A small contrastive image-text model, trained from scratch: text encoder layers 8.
Rows from block 3 of the text encoder of a small contrastive image-text model, named by matrix and row number. Rows with one number belong to one neuron. Each number is 128 + 24 x the weight over its row's rms, rounded and kept within 0 to 255. All counts start at 0. Numbers have three digits each.
Before each neuron's rows are labels from the 100 texts, of 14848, where the neuron reaches its highest value: "fires on" is the input token at the peak. Only what is clearly more common there than usual is listed. The data: simulated fluorescence microscopy of cells. In brackets: how many of the 100, against the usual share in percent.
# fc1: MLP up (text_encoder.blocks.3.mlp.fc1.weight, 1024x256), inputs 128-255
# fc2: MLP down (text_encoder.blocks.3.mlp.fc2.weight, 256x1024, transposed), outputs 128-255

fires on: "six" (85 vs 0.6)
fc1.358:060128128128209128128128140128128153128128128128128128128125112128128128128128128128170128172128058128044128128128128128128128128128128128128128128128052128175128085128156128128205128128128050231128184128128128128156128128128128081053128128128128128128182075128128128128056128128128110064128128128128128128145128128100128128128128128128128128128128128128091128173171128177128128128128
fc2.358:128128128125128128128148128128128128128128128133128104212128160128128128128128128128128128125128128128128128128128128128128128128128128128041128128128128128136128128138128128128128128128128073128128128128120128128128128128128128154128128128128076128128098128128128161128142131128213128128128128128213128128128128128128153128128128128128128128128128126128128128128210128128128171128128

fires on: "long" (100 vs 1.3)
fc1.115:128128070131149128194115128128077128188070139128128128091128128128128166128140128128128053198128103123128088128128128128128128102128128082128128128128128100128128128185128128128207133128128128128128233090128128212175128027128128128128128128128128128093128128104128178128128128128128128128135149059128128158128128177128128128128128128128128128128114128128128133128128128128128102128128
fc2.115:128129180128183128070128128128128128063139128128106128128128128147097128128128128128109128128128128171128087128117128128128128042128128128088129128128128128128128128128133097128128128128234128149128128122128128128128128128128128128128166131128128128128128128128222128128162128037069128166128119128182081128128128123128128128128128109128112153116128125101128155135128082128128128128128

fires on: "around" (100 vs 1.2)
fc1.712:128058093128128060128097128144128128128098128128128104070184128128128128128128128128128128191128128128128128128128078128061109128130128128128180171128075128113070128128128128128163107168136108092128128128128128134128153128128128070128128128128121128119128128128128172167128128122128062128128128128128128184128106128128118128128128128128192085174066082128128128128174128128128092128128
fc2.712:128128128128128144099190128097139128100126096128142156152124140128192128146115128128116128102128128128140128106128139146162128116095142128128103128128164127087182128128128128128109128115128120114084080128128163127087121128171097143154089096076128112177128128128128110073128141128128128189128143121152128128187190039063128128128128149125171137128128105128128143112128128123100190173106

fires on: "six" (100 vs 0.6)
fc1.556:069128128128174085128128128128079128188128128086076128070128128128128128171128128094128128253128128087128128128128128128128128116161128128128188128128134128128074070130121128168240128128128128128128128128128128128128128055062128112068128128199128128128122128128128128128128128128153128128128128128128128128128128128128128067128128128128128128128116135128128128128128128128168128128128
fc2.556:124155148128169152065133128122128128100128128128071128167128139128102128079058128145128128128069128152128094170128128128128128100134128133146128128128128114136128128128193128163128128119141128128128116128128128128128128195174128148140169128141143128128130128140224128118166128128128128176128108128195091128128165128072153128219087128166094085128128128128128093107157128128098144128128

fires on: "thin" (76 vs 1.3); "long" (24 vs 1.3)
fc1.364:077128128163128128128100098182061128128128128128128128059128097128128128185095128075128128175128128128079131128128128153069128128128128128128128128128128128168128128128128141128128128109128128202128128128128128128173128128128128128128140106128092128091128123128093167162128128167128128128128128128128144156128050128128128128117128070128131128128077079128097128154128101128161082128121
fc2.364:128128149156128128128153128148090128128128088128128128179136139136067128126131128098128099139132128128099080153128128128189128128128120094128176128128203084171128128155128128176128128128148128183128190128124128095170128121151100128132128111118128128083143091121128128128169128150189128128128096100173063128148151128128173128128128128128079128128128128128128128085128128128108128166137

fires on: "vacuoles" (100 vs 1.2)
fc1.102:128042076130128128128128097128128128119107181093090128128128128128117128128128098128128128173128128128100139098128128128128128156128128128128128128128128128128128128128128128098128128128128128191128197074128128171128144128128128128128128128128128123128128128086128128128128057128128128128128128128099128128128128156128128128128089056128128095122128128128128194128128128127128128128101
fc2.102:128051128156085128069084128134128128117172128136102105146128152128128128165128128128128128129150128137128128079087128091160128128128128116128145128128128118128128128092100128087138128128166128128128175076151128142128128163121128128157130162128128120135128128128128089128149128135128128128131128128131018128112128128128128128143094128128128128050128080093128128128182128083109105128132

fires on: "bright" (40 vs 1.2); "<end>" (35 vs 9.9); "spots" (25 vs 1.2)
fc1.349:077128128134128163128128128128101128128128128128128157128163101076128128208058128128128128128098078128128128128128128128128128128128128128128128176128069128128088128128128128128141128160128128128128128097128139188168128128128128117128109128128128128128128128112128128204051128128067128070191128128096128128128128128128128128128128128128128128128127128128119128128128146128128085094126
fc2.349:128128128080128128128128128128192128128128128128128128173128128128128128128080128128128128128128128128181128052128128128128128128128160128128128128128128115128104128128128128128128230128128128128128128128161128128128128128128040128226128167128128128128128128128128128147128128128128128128128128128128128128091128128128128045128192128071128128128128128128128128128128128128038128128128

fires on: "around" (68 vs 1.2); "smooth" (18 vs 1.2)
fc1.17:128128128181128128128128128128128128128128128089116177128128128110128128183107128108128128155128128128128138128128128128128128128128128082128128128128128128128128128128128128128128128128128128128162098128128128128139128128128128128106074128128128071128128149077052128105088128160128128128128128090128158085128128128157102128069128128174128128128128128128128128128128128128157128128061
fc2.17:128128128072128106128048128128176128128148128128128128128128128128128128128128137128101128128128120128128078115128128097110128128169141189158128128128128106106128128110151115128182128128128106110128128128128128128128147128152175135098128128128128103128128119176128128187128128072128180128093128128128128128128128128128088128175128128153128145128128128128138121167144128128128116128177

fires on: "around" (75 vs 1.2); "stain" (25 vs 9.9)
fc1.477:128026094128128128128144128112097128128128128128128128114128068128128128128128128128128128098128128090128128143128128128128060128128128146082128128128128128130128128128162128128126195119078128164128128128128128128128128180128128106128174128128147128133128061128128179128128128128095128128128128154128128128128146128128184128128128128109199078128083155128128128171188128128128114128128
fc2.477:128236172099128162088128128128151097128128128066128128157128128128128128128118151128128128207154128173128128107119128128128128128128128128128128110128198128088128128128092128135112128128144094128128141128128128128128075128128128164128128128128139128128103128128128099082155128128128145128128182120128128128128134128128128128191128139128128201128167128128058189083128152128177161128128

fires on: "vacuoles" (100 vs 1.2)
fc1.619:128092128128128170128159128128115128128128128128093128128128128128128128128128128128128128128075128128128128167128128128128128128068128128124128128128128128176114163128128128128101128128128128128128071128128117128128128207128063103103183108128128128155181110128128095128128128128128128128160081159128128128128128137128171179056128128128155144128128128101128128151151128128128128128128
fc2.619:128128128128117128108128143102163096128128123100177128128128128128128128128128128128128128143168128166177141097134128128128128128147128128128128128128183128041128128170108128128081128122128128128128111120165128128075056062128128157148128128079140180128084128128128128110169128128128128137128164128128128128128128128128128118128128128128128113128162136128109183079128163078198151128128

fires on: "membrane" (86 vs 1.3); "bright" (14 vs 1.2)
fc1.237:128128128168202097128164106128128128128128164128128128052128128128128128154128128128128128186128128128146089128128128128128128146191128067063128191128142128128074128128120166128198128128128128150128128091141158128128128110058128074128128128128128128128128128128081128128128063128128082128090128128128196128128128157149128128128128128202128095101128128128128128128108101128103128128112
fc2.237:128128128179128128128127193118128114116128117128123169128128191118116128128093128128128128176128096128128128128146128113128128128139138175128152157128136128116155110128161128119084142071144168128081114128128128128128083128128134139155110128116128125117128127128163128128161128128128122128137086131128138109128144123087137128152162128109108128138173128128128112128128119128067128169128

fires on: "bright" (100 vs 1.2)
fc1.356:128159128158166128128128116128128128175128128128128107128128152128072128164128093128111081216128128128128128101128128128089128161156128076128128187128128142157085128128128128128198128128128128128128188064128170128128128070068128077128106188128128134128128134128128159169062128186141048128128128128128170128128095128128128128128128128128128114128128128128128186128128128128128080081105
fc2.356:128128127097200128048128135100173128081128128139128120161128129117128098133074128128134128145128128147155128128128125140098128063112162128108122128125128105106128128148161137107075181126165107128128135128128128143130134157221128153170157128119140128128092128131128122128134128092091128128139118125128128128155128085085108128196150120112130133128113128128091155128194128136128169128128

fires on: "six" (100 vs 0.6)
fc1.143:128128128162128080128128128071099128128128128128128128128128128128182128128128168128128184128157108128128099128186128128073096128128128128128157175176087128128095128128128128128152128128128128128128128128154128075128059128076170089075128128128128083128128128128128128128128128128128100068165178090128199128128128128128128159167083128128128174128172171128128128128128128128128095128128
fc2.143:128128191128128128128128128128128128128128128128128128128128128128128128000128128128128128128128128128128128128128128128128128128128149128128119128128128128128128128128128128128128128128128128128128128128128128128128128173128128128128128128128128128128128128128128128128128128128128128128000128128128128128128117128128128128128128128128128128128128128128128128128124128128128128128128

fires on: "the" (35 vs 1.2); "<end>" (33 vs 9.9); "long" (28 vs 1.3)
fc1.494:128128128169128128192128094172102128170128128081128128128128128128128128128110128115128117180128072095128103128128128138128128128128128088128169128155128139128089070128082128128178128128128146128128128087128128128173128101036092128079079128128128128128128128128105157128128128159128128094128175128128162128128128192156128128128128087177128128128128106090124203128086128128128128128128
fc2.494:128147128084185152039091142119152128076128117128114111165128113120098128128081128128128128126128131162128109136128128128128128054128147176128134122128128105101134128128136128128115136135162080128128152128122128128128149128189157179135164111124128128183120128174191128128170128079089178147125128128146128119128128082128129128164128128128089151128128128128090128128169132128126162128146

fires on: "around" (42 vs 1.2); "thin" (33 vs 1.3); "nine" (25 vs 0.6)
fc1.608:128069128128128100193128128128087128128128128128128128128128128128128128177128128128198128128122128128128095128128128128128128128128177128128128128128128080128165128128210128128128179128030064128123128128128128128173128128128119128128128128128128128084128128128149158128128128128128087128128128128128128128128128128128128128128044128181128128128128128128178128128173128147128128187128
fc2.608:128128227128128128128128128128168128128128128128128128128128128128148128128128128128128128128121128128128128159128128128128128128128128128128128128128128197128128128128128128128128067178255128128128128128128128128128128128128128128128128128128128165128128128128128128128157141128128128128128128128128090128057128128128102128128128128128128159073128128128128128128158128128128128128128

fires on: "long" (100 vs 1.3)
fc1.230:092128128128128128128128128172054128128128169099091128128128128128128128195128128128128107150128128128128128179128128183128083158128164128091128128128128084128088128128126128128128128128128128128128128093128128128128187076128128152128128128128128128128128128089128128173128070145128128128188128128128128128117128128128173169128128128163128128128128128128128128159201128128128082128081
fc2.230:128128181128128128128128128128032128128128128128128128128128128128128128128128128128128128128128128128128128128128128128128128128128128128128128128128128128128128128128128128128128128128128128128128128128128128070128128128128128128128128128128128128128128128128128128128128128128128128128128128128128128128128128128128128128128128128128000158128128128128128128128128128128128128128128

fires on: "six" (100 vs 0.6)
fc1.665:128128072128128128086132128128128095128128128083001113085128128128128160128128128128128128128062128088128093128128128128128128128173158065128191186128128128128128128178128174128128112192128069201128128128128128155128116084128111128128128116174093142128154128128103128128128128128128128122128128096128128128128128143128128128128128128128128128128061142113056128128128151105128128128128
fc2.665:067128162124199134128128128128128128128128128128128128128131128128128139128128128128056128060128156128128101128128128128128128128139122128097135166128128128128128128169166128128128128128128128113128188128128159067128060128237074128128128128128079099128128129150128128128128095128128128128128128128195128128128128128128128128128128128128128128128128128128099086127219128128128128128131

fires on: "membrane" (100 vs 1.3)
fc1.621:128084080128128128162128128128107128128174128128128083099128074128099128174128128128128128155128128128075128128163128161098128128128128172128076128174128128128128128089128128128128128128128128169128128168079128128128128078128128128128128128128185098128128128128128128165128128128128181128166128092128128069128128128128128128084128128128128128162104128085128167128128128154128086128128
fc2.621:128128128128128128128128128128128128128128128128253128128128128128128128128128128128128128128255128128128128128128128128128128128128128128128128128128128128128128128128128128128128128128128128128128128128128128128128128128103128128128128128128128128128128128128128128128128128128128128128128128128128128128128128128128128128128128128128128128128128128128128128128128128128128128128128

fires on: "vacuoles" (51 vs 1.2); "around" (49 vs 1.2)
fc1.243:065128128160128128125128128128128128152128128111083128128151128107128128143103128115128128128128128128101128128175092128128145128064128128128128128128128128128128128129128128128128128128128128128128193128128088185128128128128128128128193128128128128128128128128128128128085053162128128128123128128128128128128128128147173128128051128160163147128128143110182128128223067128159128128128
fc2.243:128128128128128128128128128128190128128128128128128122128128128128128081085128128128128128161128128128162128041128128128128153128158092128128145128128128128097128137128110128128128128137128128128128128128128128128128128116163128128128128128128128128128126128128128128092162128128128035128066128128192128128150128128080139128128162128128138098128128128136128128128128128128128128128128

fires on: "four" (65 vs 0.8); "<end>" (35 vs 9.9)
fc1.271:128128128128128084128128092179128128128128128128128128128128128124128128128128128128104128128128128128128181128128128128118128128128128128128128128167128117128080128128128128128153112128128128128189128082093189177128128128128128078084128128128128128128128128128080148128073091128128128128166128128128128128128128158194158201128111128181186128128128128128128128181128128128128128128128
fc2.271:128128128128128190128128128128128107128128128128128128128128128128128128128124128192128128128128128128128128128128128128128128128128174128128128128128210128128128128128128128128128128128128128128128138128200028128240128186106128128128128128128164128128178128128128128128237128128128128128128128128128128128099128128128096140128123128029128128128128128128114128128067128211128128128128

fires on: "membrane" (100 vs 1.3)
fc1.390:128098128128128128128128128128128082128128128139128128078128128128128128170029097103128091174128128087128093128156128128128059128128128128128128128128070128128166087128128128128167149128128128142118165128128128177128128128087128090128128123128128128128128128128128208143128128128128128066128128128104128128128128128128128128128072128128162128128128128128128128170128088128128128128105
fc2.390:128128128128101128128180196128131141128145128125153128111128128128128056068128128116128128128128086128128128121122128128128128128128123116139128128137130128139088128128128084021098128128128164128128128122177152100128128199128112128128128171128128128170118128130128128128170178171128154128094128128098128096128128128100128128128186128128090111128140128129166041128128128128087128128107

fires on: "long" (100 vs 1.3)
fc1.153:128064128128128128128128128072128128128128128128071168128128128128128168128128169128128117128128128128079128128128128128128128128128128163128170128128128049076128128128064187128128128128139128128128128128089128185049128128128128128128128128092128128128128128128128156128128128128128128128128150092184128128169167165128128128128128197128128128128128108060128128128128128070128063167128
fc2.153:128128128128128128128128128128095128128128128128111255128128128128128128128128128128128128128128128128078000128128128128128128128128128128128128128128128128128128128128128128128128128128128128128128128128128128128128128128128128128128128128067012128128128128128128128128128128128128128066128128128141128128128128128128128128128128128128128128128128128128128128128128145128006128128128

fires on: "thin" (87 vs 1.3); "cytoplasm" (13 vs 1.2)
fc1.193:128096128128128128087134128128128128140128128152169128128148128128160191128128065128128132128092161116095128128128128128111128101128181128157165128128128128095128128140127162128065128161128104128128155128128128174128128128080181128128128128128128128160117128118128128177055128128128128095128166128093128128113092128128160168085056155128195097128112128128128128128186128128166128128128
fc2.193:152128128162128128153128143153128160128146177075128078128128128185128082128181128128131128141132119128146112121072128141128128175141065128085128103170128125128115154128128128102128116128128128128153128084128128103128152128128128085109128128117128079062145145128128159128173146128128128187131066142128098136128128104128108128128217118128128128128128135125128128128080064128128128128110

fires on: "six" (100 vs 0.6)
fc1.209:076063078181128128098163128128128128128128128069084090073128128128128175128128128085089128128128128128128176190128128088128128128128128128082128202119147077128128105128166128128128128128076128170128128128128128077128128128128128128128128128128128128128192128128090128128128128128128128128202128128092128188128128128128128128128128128128190128128128128128076128195128128128128128105128
fc2.209:128128128128128128128128128128128128128128128128128128128128128128128190128128128128128128128128128128128128128128128128128128128128128128128119128128128128128128128128128128255128128128128128128128128128128128128128128128128128128128128128128128128128128128128128128128128128128128128128128128128128128128128128128128128128128128128128128128128128128128128128128128128128128128128128

fires on: "bright" (100 vs 1.2)
fc1.342:128128069128128144128128128106128128128128128128128128128173128082128161183120128128128128128114128128096128128159128128128128128128128099128128192128128128128128140128128128128143128128128128128128128072075128175140147044144128072154095128128128182128128193067128247197072128128128128058128128128128128183128128128128128128128188128102128128175128195128128198068128128128104076128128
fc2.342:128128128128128128128128128128163128128128128128128128128128128128128200128128128128026128128128128128128128128128128128128128128128128128128128128128128128128128128128128078128128128128128128128128128128139128128128128128128085128255128128128128128128128128128128128128068128128128128128128128128128128128128128128128128128128255128128128128128128128128128128128128128131000128128128

fires on: "the" (36 vs 1.2); "cells" (33 vs 9.9); "around" (18 vs 1.2); "smooth" (13 vs 1.2)
fc1.481:128128087128128128147128128128128128099128128128128128128128128128038128128148100128128128128128128128128128128142090128105128164128128169092128160180089033128128128128143128128128128086043128128128128128128062128128128128128113095128154128128128128112128128128128138128158128128128128128117128128128077223170168154128182110128081076128074128170128164128128128128160128128128128128168
fc2.481:142128176102129150128089128128161128140112151128128128151140095100149138122128128126102133128128128112121128128128136101150128072128109128172128113140128194131108128100128111128192095128204152128122128128128140101128153141128161128096095128143128088137153158156102128128128167131128164103095128055089118097053113132128080154137128128121128153100128062124133123143128150128105128095128

fires on: "long" (100 vs 1.3)
fc1.700:058128128128128103128112128128066128128061196128128128128128076128128128167128128128160128128128128128057100171125128128128091091128128128128128128128128128128128128128128162128161128128128082179155195128089128128156176128128128085128148128128128128128128077142128128128128046128128128099128128128107128143128128128128128128128128128128128128128079128128128128151128128128128128095128
fc2.700:128128183128128128128128128128116128128128128128128116128128128128128128128128128128128128106128128103128128128128128128128100128128128128128128128128128128255128128128128128128128128120128128128128128101128128124128128128128128053128128128128128128128178128128128128128128128154128128128128040128144128121128162128128128128045128128128049128128128128128128128128128083128128128128128

fires on: "the" (41 vs 1.2); "<end>" (33 vs 9.9); "around" (26 vs 1.2)
fc1.161:128180128128145125149128128128093128128128128128087141128128085095128128127128128128128123128112084128048128128128128128128128047077150128128083128204128137172165128128128128141128128128128073115128128157128164157128106128128128128108128128128112128128128128171128128128115128181128128128128128100099128128211128125092128128128090128128128159128128181128128073128128128128128128128128
fc2.161:128026082152071128111153158128128128128137114133128128116128144128164128116154135128120128092128128128175165128128123111128128255128089096128137128085138144071154128128099128158128128114100128128128081147128129141076111128100105128165105128128154164137128128090144128112133128128142085151128128158136128131128145109128115128111139102152209086128128111136149128128110128050128128128125

fires on: "membrane" (89 vs 1.3); "around" (11 vs 1.2)
fc1.586:128128093128128128221128128128128128186128128128128128128162061128079128128128048128195074128128128128102128159177128185053073094128128128128128128128128128128128174164128128128128128180128128128128128128128128202128128128128128128128128128128180128088128101128128128128128095128081128128139128147128146128188128128128128128128091128168128128128128128128128128177192128152128128128128
fc2.586:128128128122128128120088133128128128128128128067129128128128128128128128076128128128128149128128128128213236128060128128128128128128128128128128128162128128128128128128128186066128128128153128128128255128128128128128088128139128145128128123087128128067128128128128079128128128128152128114147128128128128173128128125128128128128128128080128128128128128128128128128128187148128155128128

fires on: "the" (41 vs 1.2); "around" (35 vs 1.2); "smooth" (24 vs 1.2)
fc1.495:102172064112187067197128128128095143128128128128128128128128100109079128128164128128169128156128128110128128128128128128128128035128180128128089128181128099167128128128128128128185170128102088128156128128091157168157106080128111128128128128128128128083128120178128186128089083192128128096109099128090128128169128128124128128134093128128128136167128128128128128128128128128128128128154
fc2.495:128056088153048128128148159128127129130128120132128128128128142128183128114162149128116157076110128111128168112157128128145143227128086113149119128088145160128160144115100128154123113128103128128115058154129137128078128144103111128128105128128156128158150128098141128106130141120145128128128128128142128117138128093128128128096128106141195089128125090143174116128128128058093128128107

fires on: "four" (100 vs 0.8)
fc1.655:024128128128128144166108128128082128128044128150128173128163128128128128128128128128128128128128178097128128128128128128114128128128166128128128159128093134128128128172057128128128128128128128128135111128128128128128128128128128128128128128141128128128068128128069135128069128128128128182128128128128128128128078198180128128104128128128128128128128128093128156128115128129128128128128
fc2.655:128181128128128128128128202128128128128128030194128128128128128208128128001128128128128128128076128037128128128128128128128128128128128128164128128128128150128128128128128176128128128128169128128128128128128128128234071128128128158128128128128128128087128128128128128128128221128128128128128128128128128128128128120128128128128128128128128128128128128128128128128128128128128128128099

fires on: "the" (35 vs 1.2); "around" (33 vs 1.2); "cytoplasm" (32 vs 1.2)
fc1.65:128157128163128128128128075128105158144128128128128128128128128128128128128128128128128128231128061128128128128128128138128128128106128079128128128160128155099128128128128170176128128128128128128128128128128128081184128120128128090128128128128128106087128128128128167128074128146128128056128128128128182128128128128171128128128134128160128128128128128081128128128098128181195128128106
fc2.65:138128128083191128061106128115157128128128128128128113132128092117120128080128128128128128128128160128095128162128128110128128069128128168128128132128146111119124128128154128128128128128180128124128163128128128117128128128184128128124128110175159128208128070172128128128143128047128190128128128128128128128085122128128128128144128128128129117128128138128102117191144127179128128128165

fires on: "around" (91 vs 1.2); "smooth" (9 vs 1.2)
fc1.78:128069042096128128128128128128128128128133128128128128106128128191033128128128128128128128128128165128128104149128128128094099128128128128081128128128088037141128128128128128128128180128050070129128128128128128128128128085128128098128146128112128128128128128128166128174128104128122094128125128128128145128128128154128172128128128128128090128128109185149128128128191128128128128138128
fc2.78:128189188094142154128128121128167101134107144128128103154147092097128128134138137128128137164144128129118099128128133128164128037146128128128128111128128128128128128128128108125183111156201128125128128100130128128166149128142156128102117128128128090148125128169128150128128173130128152128098124075128128097070097149146082143162158128131112181089150062128128128128128128128128144128128

fires on: "bright" (100 vs 1.2)
fc1.729:128128095128128117128128128128128133128078174128128117128128128121128156206128128128128087128128128128082128148128128128110081128128128128128097176128128128164128128128128128128128128128101128122128128085062128168128147058128159099128095148128128128128088139128061189128097128190128128128128121128128128128128128128128128128061128122200161128164128128128086177128115128128128128128083
fc2.729:128128128100174128128128128128197128128128128128128138130128128128128128128128128128099127128135128128128128092108128128128128128147128104033121144128128128128128128128128128124153128141128128086128161117127106118128110128178067128204128160128128128158095128123131156157033128161099126128168128100169128161128068179090101128128230128062129128138128141128128144130119128151079128142128

fires on: "membrane" (82 vs 1.3); "thin" (17 vs 1.3)
fc1.541:150128128128128128128128077128074128128103178128128122087128060128087128128088128128169128169103128128128128128128128167081129128128128128128128128128062128145128128128128128128128128128128128128128180128128128128134128082089083096128128169159128128082128128128128128141110128128128076069128155128115128184128128128152128128128128128179128123128128128128128192128128114128149128128128
fc2.541:128099168128095128128162192128128128128193128128096128128128128128071128128135128128128128165128068128128153113128128128187128128106099128131128128128156128128128151121114128128160128128153128128128174128133128128102098157088171128120065128117061119070128128128128128128190190128134204139128113101128128128096128035167141128121128128119128139128128128128151128128128108105128128128126

fires on: "thin" (100 vs 1.3)
fc1.289:163094128154146099192122128128128128128128182098113128129128128115128128208085128128171082171128128128128095163157128128084128128128159128128176128128074128144128128128128128128128128138065090128128128128128128128134181128128128128128141146128128128128128128119128128139128064128111102128128128128128128173128128128128128128128128128128128179128128128128128128136155103158163086128128
fc2.289:128117182128103128128128128128128128128163128128098128128128204160125128028154128137128164114128088106146128128128128074180128128128069128170116086128149158128128134128128128122142100128165183096103130146163128039086107128128193128128097091128128128128128177128119128128128186128127182128062110123128128128056128128136128128096128128128128128128129128128128128119079128128128128128122

fires on: "long" (100 vs 1.3)
fc1.751:128097128128163128128128128128128128128128128128065128104102080122128128128128128128128128128112128163054101159128128128128128128128143171128128191128128128128128128128128157128170128128128069128128128128128139128143174128085128128128128150140128128128128085179128158128128065130128128128128128128104128128128128128170128128077071128128128128128080128128128104167128084128147128139113
fc2.751:128128152094128128128121128128111128186128128128150128128128128128079128128156118128128128129154128128105059135128128128128128116128128062128128128128128128215128128150128128128247128128128128128128186128141128128128128128129147068128128128128128128090169128129066128177128128128128170098089128106117128157065128128144161128128128128128049128128128128128128128128100128128128128128110

fires on: "the" (39 vs 1.2); "around" (32 vs 1.2); "smooth" (29 vs 1.2)
fc1.673:092128128191170128128173128128128128150128128084128128128135092128128163171096128128128105205102074128128128128128128128128128111128085049128182178128128128128128128128128103166099128150128156128128128128128128135128128128128117128128128128128128100128128128075055128128080128128128128128128151128130128098128128128128128128128128128158187128128128128128128175128128128100173128128128
fc2.673:128128128089128128128061128128157128128128128128155156128128128105136127128136128128111128097128128128128096128128128090128176128175128128171128128106128128104128128111128128128157128128128162114116128128128131096128128128128128128105128109145128128232128128190128128173128128080128217128109128121128128106099092126128143128175128128128154128130158122128128128159128139128078128128128

fires on: "four" (100 vs 0.8)
fc1.182:128128128128128128212128124128128128128124095161128146128167063128128128128128108128128128128128128128128128128128128128128128128128128128095128128128128128128128153155128130128128128129128128098128128128128092159163128021128164128128154091150128128128128128128091222128107067190156122177128128156091128128128128159128128128109128128106128117128128128128076128128128128128111128119111
fc2.182:128128156128128153128101155164128108128098128128175141128139128128128119104176085128164128122128128062128183173128128069163131128128143121128128128128128156128075128163096128128096086154128128128128122128128128105128080128135137128128149128128128128128128128137128128128128128128128087128128128189084128128128130160128198117081128076128128101128171178128128128138038128148128128102119

fires on: "vacuoles" (100 vs 1.2)
fc1.424:086128128130128128128128128128128128124128128089083109139156098115128128184128104128128072177128128146088126128128100149128128135128128128079128128184128128128128128128128146144128128118128128128128128128128128175153128087128107128082128165128128118081128128128128128128065051128128128058174097104073104128128090166182128128128064128128140128128128095097149128128159128135128144146128
fc2.424:102068114169118132085092128141128128116156128128090120151134154128128128154128122114128128161148141108128120062070128104184149145128128118132128127093128120128128128114111128128135103128184156182128128044157128128128128149123082128131128155142128128154129128128128098138140107128115133128128128130128041128111128128139148128128128143128172088108128078128149130141128128108128124128144

fires on: "bright" (100 vs 1.2)
fc1.664:128128128128128128128128128123128128128128197128128096077110073128128128128103084128128128128128128112091128128128128138128128128128148128128116128176128128128128128128128128128128128128128128128128128068128146128106128086089128128079128179128128128155104144096077152155128005128128128128128128128036128128128113176128128128128128128128128091151128128105128128128165128128128128072128
fc2.664:128139128128128074128177128128128128128128070128128128128128128105084128167128148128128128128128128128128148119128128128128128128128128089094105128148128128128128128171128128128128128128142157128128128125128128133168085085128098128175128128128128128128128128128100128128040179128128215128129128128128128128128128128128072128128191128072128178128128128103128093128128128128091128128124

fires on: "thin" (100 vs 1.3)
fc1.45:110128128128128128066128084128128083128128061128128128128128128083128128144020128128128128128128128128128162128177131128128128061128214159128128128114128128128128128128128128062128128128077128128128147128098080128173128128128128128128128142161128156128128100128128128128057128164128128128128172128128128118100128128143128128128000128128128128128128137128128109128174128128128128128128
fc2.45:128128128128121128154128128128128174107128128128068128128128133128128106106156170128107128128162128128128128119128128128128128178128051128104128128128128118128093154128128128119162066128194128128128128128163142128128128169128135128087103125128098128108128128128128128128195128128128128176133128128128054128128212128110075128128219128097128128128128128128128106128090128128081128128128

fires on: "membrane" (100 vs 1.3)
fc1.446:128128090128151128182128128128128152128128185098128128070128128147095128185128128138149128165128102128093093128128128168081126128128128110091157159171046128128141100128164182128128128135082128128128160075082128128128128128085128069128128128128128128100128118128128128128128017148128128128124128105094128128128128128128122149128128108172128128160091128128128128169128104148128087128128
fc2.446:156135128128113128128128180128128165128146128173128125156151128128128128042128128160128128157128128128069128128128128137133128083092163129169128115183128158148110129128128128128053128182128128128128147133128104131187128167128148143143128128127128112128115153096128128156177180128128208128135113152128128128123103128128178157100128128096128128128128193128109058128128128128128128128108

fires on: "six" (73 vs 0.6); "bright" (27 vs 1.2)
fc1.667:128137128167128084128128113174128128128057128128128128065128128128128128169128128081128141175128112097137128128097128128128053102128172104071128196128128145151083128128128128128128128128128073174128128128064128128128192053108128128128128128128086128128128128135128201159079068128128128139197128128128128128118128145128128128159128128118181128128128088108101158128128128128128128128128
fc2.667:128147186128151108128170128128085128128128128128128128143128135128065128128128128128083128126128128128128081163098128122128104128128128057062128137128128128209128128128163128128128128128128128128128205102128124128154128100128128119128128089148083128145128128097128128128079128163128128138128128128152128183128128128146128128128128155145128146128088128094128097128128096135095108128128

fires on: "membrane" (74 vs 1.3); "<end>" (26 vs 9.9)
fc1.492:070066014128128128143128128128073128128128128128092128128128128128128128152081128157151128128128095128093128128128128128097078128128128128128128128128128128128149049128148128128094128128128128196110128128128128128128128128113114128041128128128172128128128128153096128128128128173128128120125128128077172128128128128128188128095078128128128128128128074114128128128128116128128129087132
fc2.492:128128128142128128128134128128180113128128128128135128128128211128128128118128128128128095176198086128128075100128128128128128128128128128128128128128128128128147128128128128128128128128128128128128128128128128128128128128067128128128128128056019128000128128128128128167128176128128128128128128128128128128128128128128128128128203128092128128128128128128128170128128128128128128128089

fires on: "bright" (100 vs 1.2)
fc1.219:128128062126149128128128128164128156146128128128128128128128100128128163178075128128157128128068128086128128128128128128073066128128128128128088179128128080128128128141128128128128128169147084160128128128064128128128128106128128128128128128128128128128128128128113128128128128168128128128172097128128128128128128128128128128128128128128172128163067128128178128173194128128120128128089
fc2.219:128189128128128128133128128128128128128128128128159128128128128128128184226128128128128128128128128128135131128128140128128128128128128066000128154128255128128128065128128087128151128109182128128128192116128128128128128072103128128205058128128128160128126128128128114128128128128128128128148128133128128128128128128128160128128196128128128128128128128128128128128128128106128128128128